Weights of a small multi-label audio tagger: width 512, batches of 128.
Rows from block 3, named by matrix and row number. Rows with one number belong to one neuron. Each number is 50 + 15 x the weight over its row's rms, rounded and kept within 0 to 99. All counts start at 0. After the name is the row's rms in percent of the matrix's.
# fc1: second MLP up (model.blocks.3.mlp.fc1.weight, 1536x512), inputs 228-284
# fc2: second MLP down (model.blocks.3.mlp.fc2.weight, 512x1536, transposed), outputs 228-284
fc1.1370 041:30 25 51 57 50 70 23 53 50 72 62 22 34 49 37 51 57 68 42 54 41 48 41 14 61 41 73 50 56 57 44 58 50 28 53 49 51 36 12 61 44 49 59 44 46 53 46 35 65 37 48 49 49 19 56 66 69
fc2.1370 035:53 56 24 33 67 44 42 78 82 45 54 46 37 59 48 57 57 58 38 29 56 65 52 35 44 51 52 63 42 61 60 45 39 72 43 28 29 39 49 43 50 66 42 51 46 25 30 50 50 44 30 92 39 37 33 45 45
fc1.1371 063:48 43 64 34 50 53 83 29 53 13 41 53 57 47 55 37 70 60 62 42 69 47 59 61 58 69 63 42 71 42 35 51 54 47 70 27 64 51 64 40 43 33 41 54 48 53 42 38 86 58 43 55 57 46 12 75 35
fc2.1371 060:38 62 43 29 49 52 44 61 32 49 50 59 40 43 53 35 68 47 37 47 43 67 62 45 63 54 65 60 44 58 47 25 61 26 55 39 36 46 44 72 47 30 74 53 54 51 45 53 27 25 51 37 08 15 40 76 54
fc1.1372 040:50 64 42 47 71 47 66 88 45 29 63 47 43 59 63 38 42 69 50 50 34 42 54 44 59 72 49 35 55 55 50 51 48 38 60 33 69 12 47 56 40 36 28 68 54 54 42 33 25 56 47 64 44 31 52 66 40
fc2.1372 034:49 33 68 60 37 51 72 50 59 50 40 58 58 40 57 29 68 58 64 26 44 43 46 34 51 28 44 25 44 54 45 38 47 38 66 64 55 57 49 51 50 63 50 34 65 56 24 47 54 44 47 43 43 59 99 29 58
fc1.1373 035:32 49 48 51 35 54 58 84 41 50 34 42 70 53 32 60 32 38 56 76 46 61 86 72 53 56 44 57 64 48 53 33 67 69 62 43 15 79 71 64 44 64 66 49 36 47 47 47 58 52 31 59 19 70 53 66 77
fc2.1373 026:56 77 26 36 79 27 19 44 48 45 54 43 54 26 36 87 60 18 32 37 46 54 54 34 30 47 50 69 70 52 58 36 39 62 45 71 61 41 40 22 61 50 55 41 38 60 13 56 67 47 50 77 62 48 37 77 65
fc1.1374 162:41 38 42 45 52 86 33 66 79 71 81 52 54 53 40 32 60 41 45 47 55 39 51 81 57 79 57 71 36 52 60 44 48 34 50 67 38 70 40 48 35 50 51 51 56 31 44 58 24 65 28 63 65 35 47 51 17
fc2.1374 167:32 45 60 41 49 49 45 44 62 66 88 62 54 66 69 49 63 86 73 74 37 21 51 42 77 36 14 78 53 28 45 38 36 21 47 77 65 62 63 31 45 52 57 47 56 53 64 48 72 54 54 59 50 55 37 54 31
fc1.1375 036:45 45 69 73 71 69 36 49 63 48 44 62 51 54 87 70 29 22 22 61 58 58 67 47 80 45 51 60 90 38 21 28 68 76 37 38 43 45 66 46 61 42 48 63 44 68 39 35 60 42 48 38 52 58 45 41 57
fc2.1375 031:66 62 25 49 64 46 48 24 43 50 51 51 54 29 54 51 57 37 76 54 61 72 20 42 36 66 53 75 54 47 73 34 58 67 51 59 53 51 63 37 55 46 47 51 43 48 40 37 36 46 66 49 48 40 61 58 42
fc1.1376 028:54 37 56 41 38 58 37 33 45 69 44 29 51 62 40 55 50 56 78 32 39 37 47 59 58 53 67 37 59 59 43 66 54 58 46 16 80 33 55 62 67 55 31 57 62 54 44 61 28 34 42 53 72 41 48 83 56
fc2.1376 017:71 74 46 42 65 42 70 39 52 47 35 54 31 61 71 56 69 35 20 49 29 44 34 63 21 37 25 27 38 59 62 38 85 56 51 43 66 73 43 42 54 62 32 25 55 57 43 40 47 50 65 27 31 60 49 76 37
fc1.1377 029:48 54 78 63 26 62 57 57 61 66 36 36 43 54 62 71 33 63 50 30 56 53 54 55 64 44 38 70 84 37 41 53 28 83 46 40 31 46 32 41 23 27 74 72 49 68 65 45 70 39 36 61 57 83 55 37 62
fc2.1377 019:49 52 42 20 24 59 49 65 33 28 62 52 64 45 35 60 72 27 35 36 38 62 51 42 57 61 45 33 21 65 49 30 34 47 38 61 73 59 55 45 65 65 64 53 45 25 38 56 11 51 29 24 55 45 39 67 37
fc1.1378 156:55 60 80 70 29 47 59 48 62 41 51 36 56 64 53 36 50 39 49 78 62 46 56 41 49 79 86 41 38 73 51 40 65 49 56 50 51 45 29 53 72 46 61 52 39 69 46 52 26 48 42 35 65 33 64 60 29
fc2.1378 170:36 36 55 83 35 31 55 32 73 23 33 58 75 26 43 58 40 17 74 40 53 20 64 52 48 52 61 51 37 54 65 81 44 41 49 37 43 59 46 50 55 48 32 45 40 64 58 66 45 62 54 66 56 56 70 42 45
fc1.1379 026:41 39 33 29 59 49 41 49 40 78 60 42 32 47 59 48 69 55 34 75 58 41 49 32 31 42 29 42 70 32 62 31 41 73 60 79 53 77 63 45 32 50 37 37 39 51 69 34 58 54 64 67 40 39 31 57 72
fc2.1379 013:26 46 72 60 81 30 39 35 62 40 71 70 20 48 53 54 22 51 59 56 23 31 16 59 44 66 71 57 52 80 64 42 39 44 49 42 45 28 48 59 48 46 63 65 42 72 42 62 32 42 54 48 42 33 61 59 35
fc1.1380 165:68 77 31 23 45 78 37 78 44 65 34 34 24 59 92 46 60 53 53 38 49 33 77 58 12 66 54 73 67 73 56 48 64 43 37 65 60 79 46 22 37 61 18 28 29 34 57 47 38 52 63 45 56 45 59 26 56
fc2.1380 158:48 59 42 20 58 69 46 84 19 56 48 55 43 59 76 54 44 49 42 30 56 58 58 65 09 40 65 52 78 31 41 59 49 53 38 57 62 61 32 59 37 60 60 79 46 60 77 16 59 54 49 19 44 67 82 46 84
fc1.1381 159:51 72 62 32 65 79 50 49 72 46 55 41 47 52 45 45 41 49 49 64 55 44 44 58 28 62 38 12 52 39 76 55 29 50 28 36 47 17 57 93 37 49 46 42 78 47 57 35 56 38 29 34 64 34 61 54 58
fc2.1381 165:73 44 64 49 63 22 53 62 57 43 45 67 52 26 60 48 39 49 54 32 33 54 38 28 77 28 50 26 40 40 52 29 51 61 39 61 66 46 38 57 25 51 36 73 35 49 32 50 55 42 36 67 81 59 51 56 35
fc1.1382 124:34 55 47 59 47 39 24 71 50 41 70 44 35 68 52 41 33 33 62 78 62 20 45 57 37 52 56 45 56 59 62 62 47 63 53 56 44 36 73 39 49 25 69 41 51 39 45 38 82 46 52 47 52 49 63 36 52
fc2.1382 120:29 18 36 69 57 58 38 27 49 70 36 67 55 55 54 37 52 73 23 66 40 57 80 68 45 60 45 55 41 35 49 35 10 16 58 31 34 39 62 42 63 62 53 62 55 72 54 36 41 39 61 45 49 62 42 52 52
fc1.1383 146:38 35 37 32 55 28 29 35 46 29 34 24 44 41 53 47 72 50 64 53 44 54 60 42 82 49 51 34 33 57 35 50 62 58 59 47 75 37 53 32 18 59 34 54 56 50 36 60 35 53 39 52 48 50 48 50 33
fc2.1383 157:65 58 55 70 64 62 41 21 57 59 45 40 44 44 81 51 40 27 29 44 41 52 60 26 60 43 62 82 46 54 36 37 65 50 63 31 51 53 42 53 54 49 53 47 37 53 79 70 28 52 63 75 53 56 63 41 49
fc1.1384 060:51 73 31 38 21 43 67 52 39 49 51 24 43 26 63 54 30 45 30 30 47 55 55 56 72 35 77 47 67 30 57 23 49 69 56 35 53 44 44 54 49 60 28 23 46 64 46 71 64 54 40 43 54 73 51 47 66
fc2.1384 060:51 50 49 51 45 68 40 51 74 31 22 54 36 69 29 64 39 30 65 60 73 48 35 57 44 55 24 48 43 61 48 52 36 27 26 54 36 47 28 56 54 39 46 72 43 65 28 27 38 52 48 88 48 56 61 77 48
fc1.1385 166:64 30 57 69 46 33 55 40 62 51 54 71 52 40 49 27 52 73 54 45 84 51 34 37 57 80 73 80 62 38 53 54 61 44 37 26 61 54 35 71 62 66 38 71 46 48 64 61 47 62 25 73 41 69 56 79 72
fc2.1385 169:31 51 75 63 47 52 77 37 42 72 66 45 50 56 62 59 50 69 41 44 68 59 74 36 66 73 56 48 69 26 46 63 43 34 52 53 31 63 36 55 48 42 42 49 51 62 55 42 46 51 61 65 69 37 43 55 65
fc1.1386 036:69 32 75 42 31 69 48 46 46 45 70 72 32 52 41 33 49 64 58 63 62 43 87 59 63 42 65 71 46 20 74 74 49 44 68 43 44 59 45 42 38 46 60 23 48 33 53 65 28 76 35 30 73 58 20 70 38
fc2.1386 033:73 41 45 62 54 65 51 46 77 50 43 45 31 58 54 75 62 45 45 45 41 47 12 41 58 46 48 26 36 55 65 60 50 46 52 65 39 45 26 53 49 56 70 47 70 56 36 25 58 21 35 44 37 33 57 81 39
fc1.1387 037:77 69 44 67 55 63 62 44 55 46 41 68 44 63 65 16 47 34 67 37 68 34 39 71 52 48 39 55 53 69 37 52 54 51 63 64 50 53 50 65 39 78 33 42 54 68 41 21 51 76 51 52 24 47 72 34 40
fc2.1387 027:59 50 56 59 43 50 36 43 35 49 46 65 54 60 46 46 43 47 26 45 47 55 62 76 45 70 47 53 54 38 20 39 66 36 64 29 34 52 67 09 23 53 61 63 55 63 29 26 62 33 53 48 67 29 42 73 38
fc1.1388 076:28 62 50 53 57 63 68 41 76 56 52 59 27 38 43 12 43 50 53 70 15 34 61 53 47 51 74 63 37 20 64 17 67 46 36 32 39 38 21 69 63 70 54 33 58 28 71 56 44 55 73 43 43 57 57 68 68
fc2.1388 076:48 50 51 53 51 72 31 22 41 33 34 35 44 29 46 98 64 44 72 12 42 77 49 59 48 52 53 19 42 74 62 46 46 43 47 61 46 48 67 87 58 41 55 47 37 39 31 35 20 54 28 70 35 37 82 63 31
fc1.1389 170:50 61 51 31 54 42 41 59 52 59 51 19 78 71 35 52 54 78 42 64 45 71 63 58 56 45 45 49 42 36 51 79 37 38 19 75 57 56 54 50 52 56 41 15 48 45 24 53 68 34 38 29 53 57 41 84 63
fc2.1389 171:46 57 65 44 21 57 53 43 69 74 55 67 59 49 33 45 32 60 40 45 35 54 22 66 56 68 58 52 58 42 76 58 58 64 42 71 49 58 39 31 36 32 45 52 55 55 58 47 51 43 58 61 65 63 56 57 54
fc1.1390 170:63 36 41 73 54 44 46 47 65 60 27 62 52 56 42 59 38 49 43 47 31 22 48 48 48 43 63 54 76 33 59 52 32 57 80 17 53 40 55 57 43 41 54 42 44 31 53 43 51 40 52 60 52 56 62 49 52
fc2.1390 167:67 81 34 40 32 77 50 33 66 35 60 54 51 63 73 72 62 60 57 71 58 30 66 43 62 50 68 67 46 38 69 49 45 40 54 51 53 64 41 59 46 47 67 52 12 61 63 54 54 48 49 26 66 50 42 46 31
fc1.1391 059:52 32 83 48 50 64 57 53 24 85 33 36 45 21 45 67 41 65 66 51 39 13 66 71 58 63 46 52 35 00 60 32 57 46 36 29 67 52 49 64 32 69 57 56 25 51 37 50 58 70 63 46 55 66 33 33 34
fc2.1391 053:63 41 24 73 41 31 44 62 64 58 50 72 47 86 72 53 59 45 66 42 28 90 61 01 12 56 77 38 43 60 52 56 59 56 20 57 51 50 53 69 39 60 65 52 66 54 59 58 79 55 54 40 38 85 76 38 50
fc1.1392 072:65 56 56 25 58 12 15 41 39 59 25 58 63 31 42 57 39 60 74 31 42 30 55 39 76 77 32 39 55 52 31 38 38 59 66 72 46 32 49 72 44 23 34 52 79 68 30 60 32 35 37 43 51 71 39 67 25
fc2.1392 070:43 61 63 45 65 65 85 56 43 31 69 58 65 61 56 88 53 20 53 44 48 90 60 70 28 41 39 53 39 34 40 35 49 55 49 67 44 17 52 39 75 71 54 77 47 38 35 40 38 31 59 61 50 60 53 39 62
fc1.1393 046:44 20 59 30 38 78 31 74 57 33 69 53 31 56 37 40 57 70 20 39 50 31 48 97 99 56 34 39 52 47 32 48 21 44 53 48 62 51 66 45 50 62 68 56 78 57 41 34 17 49 60 39 35 70 45 40 46
fc2.1393 045:64 40 65 44 73 51 29 57 49 49 47 32 62 41 61 52 53 36 50 55 67 93 45 49 45 51 68 58 64 70 55 40 47 74 73 46 35 90 58 43 38 60 65 33 29 28 50 20 32 63 69 74 78 41 69 23 46
fc1.1394 088:44 61 63 72 65 56 45 52 44 58 51 58 57 39 46 50 62 31 63 52 44 31 41 66 59 55 41 50 56 33 71 34 18 46 50 57 50 09 39 29 43 73 55 71 56 63 35 25 17 68 44 58 37 68 35 58 41
fc2.1394 082:42 64 47 34 66 48 32 48 71 61 57 38 37 20 31 65 44 64 22 31 42 69 62 42 16 65 52 37 48 68 46 49 42 38 56 37 42 77 42 47 30 61 56 47 31 39 54 54 33 58 31 39 76 40 41 54 32
fc1.1395 180:46 47 46 35 63 24 59 66 39 58 33 44 24 64 63 44 39 57 43 54 68 47 53 45 57 43 44 48 40 65 31 30 33 67 74 46 38 31 53 33 58 79 45 35 72 48 55 35 74 41 41 65 46 45 72 26 90
fc2.1395 163:55 53 46 12 35 58 52 31 54 45 56 60 71 46 38 57 42 62 49 55 55 68 51 22 61 47 55 55 45 73 54 40 60 66 32 54 47 53 55 63 37 57 58 45 12 48 34 34 44 57 28 57 78 40 44 36 64
fc1.1396 045:35 67 33 58 58 43 66 27 38 66 59 79 49 41 70 53 64 68 58 36 69 42 72 32 62 36 66 38 72 47 79 42 28 45 25 40 87 35 53 53 32 38 31 42 50 53 70 42 44 46 21 52 45 59 54 48 80
fc2.1396 039:53 49 61 40 50 66 23 57 74 39 37 29 49 72 74 36 47 53 49 43 43 77 61 50 59 52 33 43 52 87 64 47 31 49 34 46 76 54 66 61 59 38 36 76 42 59 64 43 66 62 48 53 56 48 62 20 43
fc1.1397 045:51 36 50 46 66 76 29 36 48 28 26 19 63 27 72 56 53 47 66 49 44 34 30 57 72 43 46 50 75 56 52 75 18 80 49 42 53 40 54 52 13 62 37 26 47 43 32 64 37 56 38 42 58 52 39 23 31
fc2.1397 043:39 27 36 79 33 25 63 49 31 45 80 59 34 23 37 46 33 40 34 47 57 44 73 49 32 34 37 61 47 58 43 38 42 56 48 73 50 78 47 51 58 26 44 55 34 56 48 59 52 54 85 33 43 30 29 48 59
fc1.1398 030:58 58 84 68 50 44 48 32 67 37 65 30 59 52 56 49 40 40 71 61 20 35 37 53 19 49 41 29 42 63 29 31 57 35 55 47 57 55 42 43 53 53 43 63 46 84 53 43 42 35 28 67 64 51 22 41 72
fc2.1398 018:36 34 41 56 81 37 39 47 44 64 55 55 07 29 63 55 65 57 39 35 74 75 50 33 33 74 13 68 50 36 52 67 44 64 66 85 68 54 56 29 51 62 46 29 54 48 49 48 58 54 57 26 36 30 27 53 35
fc1.1399 074:51 48 49 35 42 31 31 75 35 44 60 42 67 64 48 66 56 38 26 61 68 43 59 59 86 19 59 68 47 42 60 44 51 34 45 33 60 42 69 44 70 59 55 40 75 41 47 42 40 64 27 66 49 77 40 59 48
fc2.1399 079:72 57 19 32 49 52 40 77 65 69 89 55 07 42 57 62 47 55 59 40 31 68 54 31 43 69 39 57 56 35 63 32 45 52 47 59 45 62 44 87 41 52 71 43 61 50 42 60 17 44 60 68 37 68 32 49 64
fc1.1400 113:38 43 64 50 43 66 39 63 41 44 25 49 31 65 66 66 47 61 21 26 34 19 31 42 53 65 41 16 98 79 54 68 37 58 89 51 42 56 41 57 45 51 49 46 29 67 50 58 77 32 36 52 41 54 57 44 55
fc2.1400 106:58 54 65 36 97 97 63 41 51 59 62 63 55 34 33 33 22 39 32 50 47 68 64 66 55 40 46 62 47 54 34 55 50 74 25 58 72 51 47 26 55 55 22 59 54 54 28 45 40 37 51 81 76 60 46 49 54
fc1.1401 079:58 60 38 39 41 45 36 42 44 24 54 40 30 80 44 20 51 76 57 67 17 52 46 43 55 47 32 71 54 49 58 49 47 32 26 19 62 88 50 56 45 52 37 37 45 50 37 62 80 41 71 33 42 61 64 48 52
fc2.1401 078:57 52 49 60 27 53 46 40 56 43 79 69 46 42 58 39 52 36 42 55 52 41 37 39 56 48 20 50 33 52 31 44 33 76 58 50 34 49 39 64 35 56 99 48 74 54 46 30 58 47 28 65 38 65 44 40 57
fc1.1402 038:38 50 57 24 45 47 30 71 49 60 45 61 32 63 46 47 76 46 51 40 51 40 48 43 43 60 56 63 39 49 59 76 69 29 67 66 41 74 64 44 54 65 58 54 63 49 60 50 90 21 46 36 36 73 32 58 74
fc2.1402 038:37 33 47 86 37 72 60 45 40 76 42 61 37 50 73 61 34 46 47 35 33 92 51 64 44 62 51 57 43 70 72 43 61 48 75 40 41 51 30 79 37 34 32 38 34 43 56 48 36 76 57 44 61 37 65 62 38
fc1.1403 050:61 87 47 54 55 63 25 45 41 43 64 62 83 57 55 72 48 66 60 55 42 43 32 59 51 47 77 62 45 47 41 55 54 47 60 27 35 41 86 40 54 64 54 49 64 54 73 38 47 55 62 85 71 67 41 10 65
fc2.1403 046:47 13 30 50 55 45 66 35 43 65 51 46 51 46 17 73 43 46 38 31 28 54 51 40 60 53 44 45 44 57 67 51 47 23 44 67 39 49 65 58 56 42 74 53 06 63 48 62 48 46 50 22 45 20 42 55 56
fc1.1404 097:45 47 64 35 72 56 57 50 83 37 71 54 74 42 51 66 67 49 50 57 57 53 31 60 80 49 54 66 55 57 59 55 76 45 60 55 61 42 37 62 39 49 63 69 65 62 70 27 60 93 40 29 41 42 32 51 69
fc2.1404 096:44 37 53 27 46 65 35 52 28 54 16 33 64 75 65 30 31 44 59 47 47 64 33 67 65 57 48 35 72 35 60 35 67 31 64 40 27 29 24 34 69 64 20 50 53 45 38 67 26 36 18 25 58 51 64 33 51
fc1.1405 049:51 47 57 54 41 64 54 41 55 40 63 33 46 43 51 58 43 66 37 78 51 50 59 74 61 30 28 61 52 54 54 45 40 64 49 53 42 50 48 35 40 76 59 09 55 72 81 70 46 54 20 52 38 71 26 56 62
fc2.1405 043:43 50 52 55 57 50 75 55 58 51 61 24 68 56 45 62 39 80 43 50 24 45 60 48 57 75 28 51 57 51 51 78 66 33 62 60 62 43 56 51 43 64 34 36 76 34 32 47 88 59 74 70 30 47 70 58 58
fc1.1406 156:17 42 52 78 52 39 33 57 45 30 47 48 57 29 42 82 35 70 64 54 35 49 53 75 43 63 74 59 34 46 51 47 53 62 36 23 41 21 53 50 26 55 70 81 54 70 61 69 35 46 43 34 44 41 42 46 63
fc2.1406 147:28 49 43 57 50 43 61 58 21 53 57 59 37 55 58 55 53 71 34 59 50 49 43 56 59 24 25 22 04 45 22 59 47 32 50 40 39 63 47 41 57 59 25 28 47 60 53 18 56 46 57 47 42 38 74 47 55
fc1.1407 066:39 64 30 55 54 56 44 52 24 43 28 77 20 73 58 39 40 67 32 78 45 39 62 36 65 71 53 68 50 42 77 70 50 58 57 49 36 30 58 24 70 54 52 53 34 47 61 01 51 45 55 46 55 33 38 32 69
fc2.1407 063:68 55 77 25 26 35 38 33 35 69 41 67 67 60 64 59 33 22 52 30 30 68 55 44 43 35 36 36 61 49 54 44 74 33 54 45 59 50 26 49 77 77 58 65 72 84 43 50 67 29 29 71 80 59 56 69 43
fc1.1408 055:34 29 53 41 51 89 52 55 69 79 55 76 53 38 61 69 43 64 65 19 32 15 54 73 43 65 60 23 84 44 29 48 39 45 59 56 44 40 56 66 47 49 62 45 64 61 61 45 48 63 55 47 34 25 62 55 44
fc2.1408 054:47 55 52 60 15 52 68 62 43 46 26 58 62 73 49 50 66 51 34 66 38 63 41 56 53 52 60 62 67 52 53 48 64 40 54 41 38 68 59 57 48 42 39 62 46 44 60 56 66 49 54 23 46 40 36 51 42
fc1.1409 048:49 57 51 46 43 60 31 36 67 29 70 37 47 29 64 71 71 51 79 70 44 69 33 41 69 43 54 58 61 66 56 42 04 52 54 46 50 48 52 40 29 55 58 75 76 36 40 06 49 34 57 56 59 81 60 50 28
fc2.1409 049:58 48 34 49 78 34 57 50 60 43 76 39 38 55 53 37 52 34 65 41 21 49 59 38 67 52 45 38 49 44 59 44 60 60 53 43 70 40 37 11 23 33 50 55 59 61 43 54 63 63 60 53 39 58 34 75 64
fc1.1410 087:48 40 34 38 29 60 57 44 71 36 78 60 60 47 44 44 39 77 49 58 48 40 70 66 41 71 50 34 27 40 54 38 54 37 56 43 43 54 44 43 44 44 39 45 47 53 01 57 59 56 47 53 17 60 49 62 46
fc2.1410 094:78 40 46 47 41 47 61 46 61 59 77 55 54 40 38 58 36 48 59 48 03 50 39 64 37 69 44 53 67 53 36 50 55 34 57 22 49 35 67 41 18 53 42 61 52 46 47 44 69 42 75 62 38 29 49 44 68
fc1.1411 091:48 61 61 41 41 54 56 48 52 48 20 57 27 53 78 43 42 73 70 41 54 44 61 40 74 35 63 51 64 24 47 63 51 46 50 44 74 59 51 77 40 69 63 41 46 60 36 18 59 57 66 59 65 63 69 56 52
fc2.1411 094:43 48 32 53 53 30 30 54 56 69 35 30 57 42 50 46 63 42 68 36 73 64 29 47 65 37 76 56 62 39 57 48 64 80 66 45 50 49 30 31 49 43 66 48 35 60 08 45 58 51 48 68 36 58 62 56 69
fc1.1412 044:59 77 73 55 28 53 58 45 23 18 56 48 34 67 67 38 46 48 41 28 47 53 69 47 60 33 57 50 38 68 20 67 50 72 45 73 23 59 65 33 43 49 47 38 48 23 43 33 45 18 58 78 64 77 71 40 51
fc2.1412 043:52 30 59 32 59 42 38 58 73 41 50 55 48 54 44 85 47 43 40 33 55 59 42 28 54 35 66 62 52 74 76 52 70 20 67 43 56 65 62 56 58 52 64 44 59 53 42 77 49 24 22 26 52 46 42 96 61
fc1.1413 047:78 54 41 56 27 65 36 63 36 41 84 38 46 24 72 61 81 50 52 45 63 42 39 69 55 26 60 32 26 61 36 53 45 51 74 31 31 51 50 33 09 48 74 54 50 63 74 50 76 60 48 52 59 34 71 60 34
fc2.1413 048:18 41 44 51 53 65 74 49 57 34 41 55 16 37 72 70 52 24 39 65 53 58 31 42 67 70 54 67 32 70 44 51 56 53 63 36 64 54 28 30 67 20 33 34 58 71 20 40 51 52 64 44 38 44 37 50 45
fc1.1414 080:40 66 71 57 46 57 29 31 59 61 59 52 66 72 32 67 34 46 39 38 49 39 63 50 67 82 54 60 39 54 45 17 48 61 46 44 43 56 32 80 49 41 29 53 45 52 62 42 42 39 27 44 57 50 47 40 81
fc2.1414 079:60 15 34 44 81 64 69 73 60 51 40 19 47 35 60 44 28 46 62 61 45 51 24 66 57 26 51 35 50 75 35 51 77 52 44 48 35 28 58 30 67 48 78 47 47 54 59 40 43 60 49 68 38 38 32 56 59
fc1.1415 065:56 31 38 65 35 41 58 46 61 55 39 42 45 28 48 57 37 86 45 69 48 40 25 55 54 61 22 50 41 69 38 58 47 26 62 60 44 45 33 61 61 39 73 71 54 56 52 46 66 91 19 29 47 61 59 46 43
fc2.1415 061:38 63 43 22 38 52 76 29 12 68 33 53 68 66 31 47 36 47 54 45 40 50 74 60 58 48 42 46 62 38 39 56 53 26 29 56 40 43 69 11 56 58 53 53 26 42 45 60 49 29 54 52 66 43 83 64 49
fc1.1416 099:40 50 47 50 47 57 56 45 63 55 49 41 37 47 33 48 61 23 36 32 41 44 73 47 68 63 27 50 55 33 51 35 47 56 43 32 63 63 47 38 57 36 61 64 28 57 32 51 55 76 43 63 65 49 31 55 50
fc2.1416 095:57 23 27 53 54 21 54 49 45 65 35 45 55 40 49 43 71 19 38 25 67 48 46 43 42 77 36 52 48 35 65 41 57 70 73 49 60 42 43 54 55 14 48 51 72 38 59 59 44 52 30 54 44 47 54 45 73
fc1.1417 115:56 56 40 76 04 56 67 76 64 64 56 41 30 75 64 55 67 65 42 38 53 51 58 70 47 64 65 42 57 55 26 57 32 49 05 34 60 46 46 44 44 43 46 80 47 48 53 24 59 36 53 51 68 57 65 54 33
fc2.1417 113:46 23 62 60 44 64 41 52 56 23 52 74 41 09 64 54 84 68 59 54 59 59 57 49 50 23 41 48 65 52 44 39 31 42 54 52 64 62 33 47 50 69 76 47 44 31 63 58 26 58 80 71 31 59 53 47 37
fc1.1418 036:44 51 28 49 65 59 63 46 65 44 55 36 74 72 36 53 54 47 26 47 74 34 66 44 50 75 55 49 78 73 40 36 42 55 65 49 56 56 28 66 38 76 26 76 43 36 44 44 60 46 49 53 76 36 43 77 35
fc2.1418 030:59 58 52 53 55 67 42 64 48 60 37 59 56 49 63 67 57 61 57 57 40 38 39 30 53 55 49 71 42 43 61 69 43 44 35 29 43 49 46 66 51 65 87 24 37 52 42 52 62 53 46 39 49 52 61 48 88
fc1.1419 159:56 53 57 39 53 59 59 70 61 36 66 60 26 38 57 20 41 50 53 54 57 72 65 58 57 60 36 56 58 77 50 43 34 56 50 54 52 58 28 49 41 39 59 59 48 46 67 57 56 41 32 53 50 64 57 45 40
fc2.1419 147:68 50 61 52 62 55 63 52 31 53 51 57 61 57 55 65 55 52 82 16 49 30 29 50 48 43 39 63 30 65 79 76 37 48 62 56 73 67 70 38 48 56 31 57 62 75 47 48 54 40 79 61 46 46 36 46 25
fc1.1420 054:36 49 74 56 69 53 43 45 55 30 44 49 54 64 19 44 54 63 47 22 29 62 71 52 20 54 57 53 65 38 55 66 56 64 47 33 37 67 66 61 11 73 54 64 44 36 79 66 53 71 54 43 48 50 63 43 57
fc2.1420 052:52 33 83 49 51 78 39 31 54 49 63 33 42 51 61 58 43 37 48 25 46 58 04 67 33 24 27 53 53 40 71 58 63 63 33 67 36 64 74 33 63 56 44 35 55 48 47 30 35 37 68 38 34 47 53 62 62
fc1.1421 040:52 80 61 49 59 60 50 68 62 26 44 71 63 53 52 60 48 22 50 63 69 46 52 16 27 54 57 43 62 66 28 70 57 47 55 56 52 43 30 52 26 70 67 59 78 22 43 50 68 63 37 06 49 39 42 91 37
fc2.1421 035:43 59 38 26 59 45 43 22 21 51 20 45 41 53 37 74 42 79 49 67 71 60 21 63 57 56 45 50 43 40 64 67 21 53 30 58 67 48 30 77 53 70 69 61 46 49 49 41 31 40 68 54 77 57 57 52 57
fc1.1422 122:47 58 41 47 46 56 29 36 36 49 45 96 36 60 51 49 47 41 54 11 51 59 44 67 55 70 41 51 44 36 76 48 27 56 42 68 43 39 71 35 51 57 82 65 60 52 63 35 31 58 52 57 47 62 82 63 44
fc2.1422 128:66 37 62 34 54 42 95 42 29 36 62 33 22 50 65 33 63 48 51 56 57 72 48 67 71 43 59 58 70 72 95 69 55 33 75 66 34 53 58 79 31 56 38 41 43 58 52 27 55 60 46 43 63 31 65 40 68
fc1.1423 155:64 43 39 39 40 36 68 67 75 63 59 32 77 71 48 80 67 65 47 63 31 39 44 68 21 51 75 74 69 23 55 76 48 53 49 41 41 38 62 34 33 72 55 46 56 55 42 91 42 49 34 59 43 54 45 47 49
fc2.1423 145:42 56 45 59 31 79 49 41 52 39 69 36 44 36 35 62 23 61 46 32 45 30 47 40 53 28 59 45 58 37 50 69 71 45 46 44 85 31 61 44 53 61 40 38 32 62 67 49 66 59 75 20 52 62 46 43 63
fc1.1424 051:58 65 58 36 29 40 54 62 52 79 36 43 31 82 38 08 62 47 60 48 32 51 75 56 62 54 62 61 57 32 35 51 70 50 49 40 70 46 50 69 53 76 43 51 39 36 29 72 74 63 54 38 70 40 45 83 53
fc2.1424 047:42 74 53 56 41 72 39 46 33 50 41 24 43 47 27 45 79 42 38 30 49 59 43 65 53 52 37 54 63 50 40 48 55 44 32 64 50 65 20 52 64 42 30 48 50 16 42 34 72 64 62 40 61 53 46 22 55
fc1.1425 038:44 19 39 64 28 41 57 70 63 26 51 65 33 64 22 58 49 57 50 70 59 48 63 65 68 23 67 46 55 41 68 43 49 31 65 38 62 20 29 51 48 66 30 67 35 40 37 36 54 73 36 53 75 28 37 51 56
fc2.1425 030:47 64 34 44 44 62 53 56 60 40 55 71 28 84 74 46 64 20 40 50 17 58 77 57 32 33 26 52 50 56 37 55 26 50 59 48 42 72 50 55 47 68 52 37 45 47 69 34 34 49 55 29 32 85 31 32 72
fc1.1426 082:54 65 58 56 38 52 32 35 45 17 48 49 48 47 41 40 50 78 45 47 24 38 47 17 38 32 45 57 39 54 75 48 50 35 43 78 70 24 49 37 43 36 58 51 59 74 42 17 39 33 34 25 48 67 63 47 74
fc2.1426 088:48 33 67 49 44 64 35 54 53 63 61 43 59 40 62 43 49 34 58 41 37 50 46 63 64 39 64 60 74 70 50 66 42 36 65 56 55 64 44 54 62 22 34 37 51 52 46 61 70 53 53 59 25 48 73 42 43
fc1.1427 045:61 85 38 32 40 66 26 15 37 18 42 65 56 50 69 43 37 67 44 34 54 52 39 61 38 53 56 62 65 12 44 70 27 38 45 51 62 41 51 42 53 46 51 23 47 76 36 62 68 38 64 67 69 61 40 64 59
fc2.1427 043:60 42 61 28 58 50 44 64 55 32 24 41 52 45 50 68 66 37 40 80 54 55 45 18 55 39 71 25 66 53 06 53 39 77 45 74 14 66 55 63 84 55 54 48 57 26 43 60 34 72 44 58 33 47 32 60 52